config.toml
arch = "dit"
model = "image diffusion model"
dataset = "gratings and oriented noise at many angles and scales"
train_examples = 395000
image_size = 32
horizontal_flip = false
conditioning = "none"
objective = "epsilon"
cond_dim = 128
norm = "layernorm"
hidden_act = "silu"
head_dim = 48
fused_qkv = false
qk_norm = true
moe = "top_k"
num_experts = 8
moe_every = 1
expert_mlp_ratio = 0.5
experts_per_token = 1
shared_expert = false
patch_size = [4, 4]
layers = 16
width = 128
positions = "learned"
optimizer = "adamw"
learning_rate = 0.0027
beta1 = 0.9
beta2 = 0.999
eps = 1e-08
max_grad_norm = 3.0
max_steps = 8200
batch_size = 64
epochs = 1.3
lr_schedule = "cosine"
final_lr_fraction = 0
warmup_steps = 410
weight_decay = 0.0
Rows from block 3 of a small image diffusion model, named by matrix and row number. Rows with one number within an expert belong to one neuron, the router's apart. Each number is 128 + 24 x the weight over its row's rms, rounded and kept within 0 to 255. All counts start at 0. Numbers have three digits each. After the name is the row's rms in percent of the matrix's.
After each expert's rows are labels from the 100 images, of 14976 (inputs lightly noised), where the router gives the expert most weight on average: "top examples" is what is common among them. Only what is clearly more common there than usual is listed. The data: gratings and oriented noise at many angles and scales. In brackets: how many of the 100.
# router: router (model.blocks.3.mlp.router.weight, 8x128), inputs 0-127
# up: expert up (model.blocks.3.mlp.up, 8x64x128), inputs 0-127
# down: expert down (model.blocks.3.mlp.down, 8x128x64, transposed), outputs 0-127

# expert 6
router.6 091:132141139112092076119098106093091167058156116124124100129130104141108116115141124111140127160103154149118112127173138120169133137105114145135180120133101138150125124118151114155126176136120095122130085115108066163123128129153139105152144132134078133173122126096107186113117121112123126106115127126116146101154120178085136117149134138142092151093127136088117118075125156152121143148133
up.6 100:127081157126139111154141183152139122146132134124128137110117157139094140094143144086135146139153150118145174133183148140159144093103148110151134110106156118091146110131125118120165090135114139109155082143132120151123122138126194132161120112092094144088133128101089124108103093133142109154108116139130150149156106127144184112122121145124143165068125167170142138159107128099121153102154
down.6 107:111141118103134118104132113145097122085147150112078116121146133125123128075121150114148091162165157118118107133087128131157088115133119109104127119118118123122121146172102114096123132076112143133174098114129142104087120146114123186097148141146178121102113133132166176159176119124109164139139137126147135162128097095116135140129141112093144126115159106179107117119106107145178111103176
up.7 125:116172065130134131137117095139126131133057106146140138169120177146109122118115128108110145102129144116108130144120151138097143096094144117144125083085120132138127173134148133119092177119153149163149117129119126108117110153134085134150167117146192098110148122148137146134136181110131131123110098130168098127131132099090104140134095126142145092129139164137070108109160151130125112110097
down.7 102:133127125143157094136102142135135155117092137118132151127144119115129143144153126132118171105139106096157115126139109164119082142111116169137091188161115148112131131078109125140106122121134113113143115151136128153129100122100152121135120112158018149156143087145132113115136154159148138101116135123151121116116127146129093159068167129116135165071139140120109154127134098139159131096089
top examples: stripes at 90 degrees (27)

# expert 2
router.2 093:151096129092093087114109120105053140084167109125145140121121098123131118115128126113116144175127144130140100116115134102150124109103107158142137109112085158145140107130128101120140151139115104118141107117101085151129142112155100117116120111098063123184139128105097183124096120102158114115113111118060147086126113125089147110151157153135103117097130115143143104093124140142123099148155
up.6 121:106112089114173144136102162125129112144082127163146132121143146153094168151142112110132135119133092094095077136123141119093138121117106115159136157085134152138129142116165153132148123126151112138127128125140156109114123104147086128107139099115166079140182109068145158125079128091117112135171105122167109105123130136078159142126081133134143103109162154094131141110164131093123126135145
down.6 095:084141174150125142153121140115144111159112116105121121137136137150131145113166151141190137102123122143099133103180120128118185141159134128181140100142130133158132131124129133136124117107129113109120088086179146095099101154116144120121094117154057126153121138137165111131112095142111110117124139117124142120099096178118091161119144113146120125097133124113167127129099106176124191153103
up.7 102:129079155154096150095103125142157107096154122122099141139137144170125124165116172111115140111090049143147092127148111122110120104120134077148140128144137134111121124138123145173101127166125141120132112090146148131140134104147159091115121147124147124097132075090124138125148121127128165164184156124180086118081141072137099127115137103101115099130114142122117118100131134102141129150130
down.7 098:137120149139090125128141148131110107150145136147164097168114146155135135118171133126131139103095136098100113155150135139157180157154152118095144128137108107112125110136163150105092089069154106121179103170125133128127151122131117141126164145122096116143158120136151165131104088111115116143079132143146118117102121100140113135143086116127115125206138098136138167165119198105131129145117
top examples: very fine (45); stripes at 90 degrees (29); stripes at 0 degrees (27)

# expert 7
router.7 089:136142112125115102118113123103073164071145120116139154111102128133132112095132151106138128178133131106137130090148110119153136132094112159144151126117122156157140138126110093157134166165115085136136077105108089168081144133176092125161146129147073124173137118101114159137095115128143136113104116118082161090135124116108125114169168178145104119104123145137124115098137138149143117144151
up.6 095:136132129140144104144143133129145109125143143121128167128124098099133149083148123125129161083119104125140107095124145142152160090135102112078114106181140165123122190131089125118144112106109083135098126147142160137102160157114173123133113124150093108138106131180153101106130132110126162160167140149121195089103152128136117144141124152150110167110182107124097160146108116101123147139115
down.6 096:119184106144164081168155120150110166120113098155110134128141111153099100164122113109137129181128180107111128105124128128117145125172063121135147129110100128122168127153124137152150186145140122170144183147165099149114155145134121123120151106131168156126154135112141107099110151135132121157122138156134115157156137109144077173096129100152149143148136134144118087128130161112125122112143
up.7 097:119158165089115161145154124147143100106113140115126155158118120159161128130091160148176145154136119152116167153131085121115109110103162159126113111143145109118116101095130110145116090093120116127100127100134195103145139106100105079108111136148126132110140144119081164099135099166133127130124180126103129111096124115161132081136124155163152149116148126174100139118125139112163095153164
down.7 099:111124131147131124122115134158109109168087103103101145141105135145133138156068137137154147120125148105125128130167130085058113177112168157122129136143096079167109102126148130138135126089079141085155128099148136165105136128119157131125164117113127186137098129111149101113112132088137110133143146100157160131127126097170140100109153110131124128150130124091122120137156092139170168125155
top examples: very fine (51); stripes at 90 degrees (40); dashes (38)

# expert 5
router.5 094:131111124133095106115105117110084144100147128148128137105127103122134101109119124117129122171132151134128071098123116105166117123113102156120177119116083155133127124117136107147154163152124088140140098109104083151095128101166104128154134119100070118189148115114090151124083131093121121134125105127089147097126136117077132129140160167131074130105141105111137086109119166141123097153162
up.6 100:103129117125129129124126149135150133126122092146144145121148092079106120121106105159158131134154167165149109127160124136137120111115172104137084137169127142139121141159101116123163083127114109146157184161118124150171100169087141091141125122143083143121094106147106118101136089131112117179146149140099153159113108139139159113138179092120109155144134076146103147106110110094168149144134
down.6 102:107137149108114106086174159147145119103127140076157161048161125122147097122120098074111130146144153137113095139119104153143115122120133114107114132136140079115096144095147123134095148148167147151161159137114163116116147100139132122093088129147165117140171118091124127151132136117147114115130130079079123124159156112128166114127102094148139162179127123125128102139113156121159141140122
up.7 088:143129122138110153125153145101117138111146144122090165144164129117155161118134124149165152154093128178114135128121131133150087103124180088136097097136125164110108122148124115164135116132139126151128114132125163133132145171157157117148122178126096080139111079143112155120078149140122139143160143120106135098124132146107155180074186122099111139110159124147152121126090153092117137115172
down.7 092:118109146116092133112098127131168127160146078128094127152173121123137112132078155128109177150098130115134165129140097138121143165121137114132127164139101152150132079142117098116154131117159146176154097152123156157131077119146118147108120134148161106119136126177140116141129139126178119117155151118143123107140101153140156130166124113153165105143133140159120104124133186157105085167178
top examples: coloured (76); dashes (75); very fine (40)

# expert 0
router.0 088:132129143102093110107113127100076145105132117119122135103106044099128084080138113106132146163095159156135117117144152125183146136103104128136194109118099134145160124133103106132158154135114119139173098124098100145112127094179126115082142144122074130138129113116109143131106083128140096118104125131098132110145151115091108106156125147133116149099114137129116095118126159154151112136142
up.6 093:093125142160105154104141133118150120134096134131105160086108151100167149140180130186130137120094105194158103104107124152117127184131163111156119126116069142122129153129117089140065161125132141128127112159122139107151123152145129106136126152176151156115130106109125146127152140132098130151147137118096098128115141138152107123097120089101139110170143136152082146117141124087154145151119
down.6 102:130121131142133159151114105082118149152094126137181133049132125110120120106148146129154128152134148110142145136197130119120149134109204129095102135136166117128147146121085117149115132155190119145140111149112090126137141111150114128136108153109100124123138099128117068119107129143153123092112124143122116112110117151152163116115131098124118138160081126103138141145063117120118142108083
up.7 092:138119159136114102105152138099136121109160162116088136172176142171156126151130139194143124115099169148145125072138131133100115124152174137125090099140117141114151138106142132094135101114141135095118125134174149185101173134110173125112113119141092145157079129124144134148141128064112146120138099147108121126128145106139140137088182124145119126146146149133131127106123115146093145158118
down.7 104:132135156127137165137127133114128137134167119143125136156121083095122149111153131134128095159084123146146179151148158112078193128163163166179153168120150150143132152140137147127127153123118135186130107170124090162171119111122114104124119118131167122121140140110137156129117190165109153150085163114126143114144129156120115109126137165129147128176146130133138125120137178135111159103142
top examples: dashes (52); very fine (41); stripes at 0 degrees (30)

# expert 3
router.3 150:123120188148147097123086151121245134146075131168097142146111116118172094136126132085125132129145125129128158146177150120120115141118113121131110131135145122144118156120097111158133107107107119089131123135134140137145165129135134118136117146113123118128139116167142122124125129126103158125122123120124228116119125162155154131158087100138154137134153140126159147122147135140129168117128
up.6 109:121117114155119169139138123180090160127161144160125105094135102075088105131132104106092127141162130081151119152105162101122109104125102157143143158151119144146120134132165146156127102133100177136159128127090129149166157112155107160149083114097130113088160145101123092111155121109126110111123096125111130126158105175110162145112123145114113119119123165074158113152126126129111126087145
down.6 112:143119132119140106128127128128144200106156144123159162129103160132160148114117124111089113120145112157181100094081158167151103139135110155135149088137094112131143119130124103100123098103149117138098113133150113180153129135164127180109097153132089131142143124139182114140166131118133134144136132139098105115156094161107167138172105116094112109107156122121133108105116067114094128125134
up.7 097:142123119105128141110156116134109157108129131137118113123115091143172099122108185147130138137103138134111169125127141085110090146115136114151150101168116154183113142128100087159143127170135142097090117124142116107119176144142194136128082122149123165121097101133147131112170117170154158156077164118099127165107162143166127099129131121128120149128128084110118100115127125094120131162098
down.7 098:136096119130088126107136104152097145141139119091150140141114120122115112102103114124113095100128153118113132101114127161105109156117148113090104130137116142118156107085178139133130120174122106147140178136086127132115112117087123142135139137072123092120133155072139115156089115089083102115094101113097164097126125106151099105130104077129133083186151136127130165156108107139128168128117
top examples: very fine (53); stripes at 90 degrees (42)

# expert 4
router.4 083:135139154132087100140114116106094143109167112144125142144116138087145108110125134109134142162131176157144101107154126119164128160111121125140156134145108126147139103137123089126136170144109118120180107099163119187128113139181145103128142116084072131165111097079108139119138126079121118127099107108101143125128129157089128097132142155134093125097138147139136122094135179184109126166147
up.6 124:149105117092132134130122110089118098178121110138129158142126123091075141162084076123068146137179162126136138158119138107146166123113104143159105148107088126120143129124158083101099134128134094120099124123090124105139089096136122112145094111132177096100147133124131162146150129117145115116104106147143158131130170085119108135132115126120143088172143144138108155127130151153162093100116
down.6 106:121113160159126092119142140086136132105097140121118101144157154102126122150114155097094126155145101118165098150146148192146073161147135163129135096106142150131137148120130134160141129117121141116072135131122161141105099152109110112101134117096047113146125120165123133128150122156116118164101143157091111077135100123175123171136110115126106132115130116106155085109153100146154138113119
up.7 103:159154172146149142119166108099108163118117097096140125131114123156111124129086086089119134128083154147102095132139168155140157109125073159123148137126119146157098135131129142177122108182133156131139121111105093137154118101130150123151121123086179138141153120150157104139156147111110126119119060098123144114155152108131114145098098136133132125075125172135136113152130106139121137073111
down.7 107:130111161133144120152144155111119137113190085140151124150149143128153139128155132118139132139129093124095102153140171189083167152175084142158149102157134148121157120119127097096128097129117109185094144099151103130125112121121120107145141133097094075170148120097144131160101112121155155143121130162127118108155139099131130127127149164128128096049128126126134134121158102138107122124124
top examples: dashes (65); very fine (53); stripes at 0 degrees (27)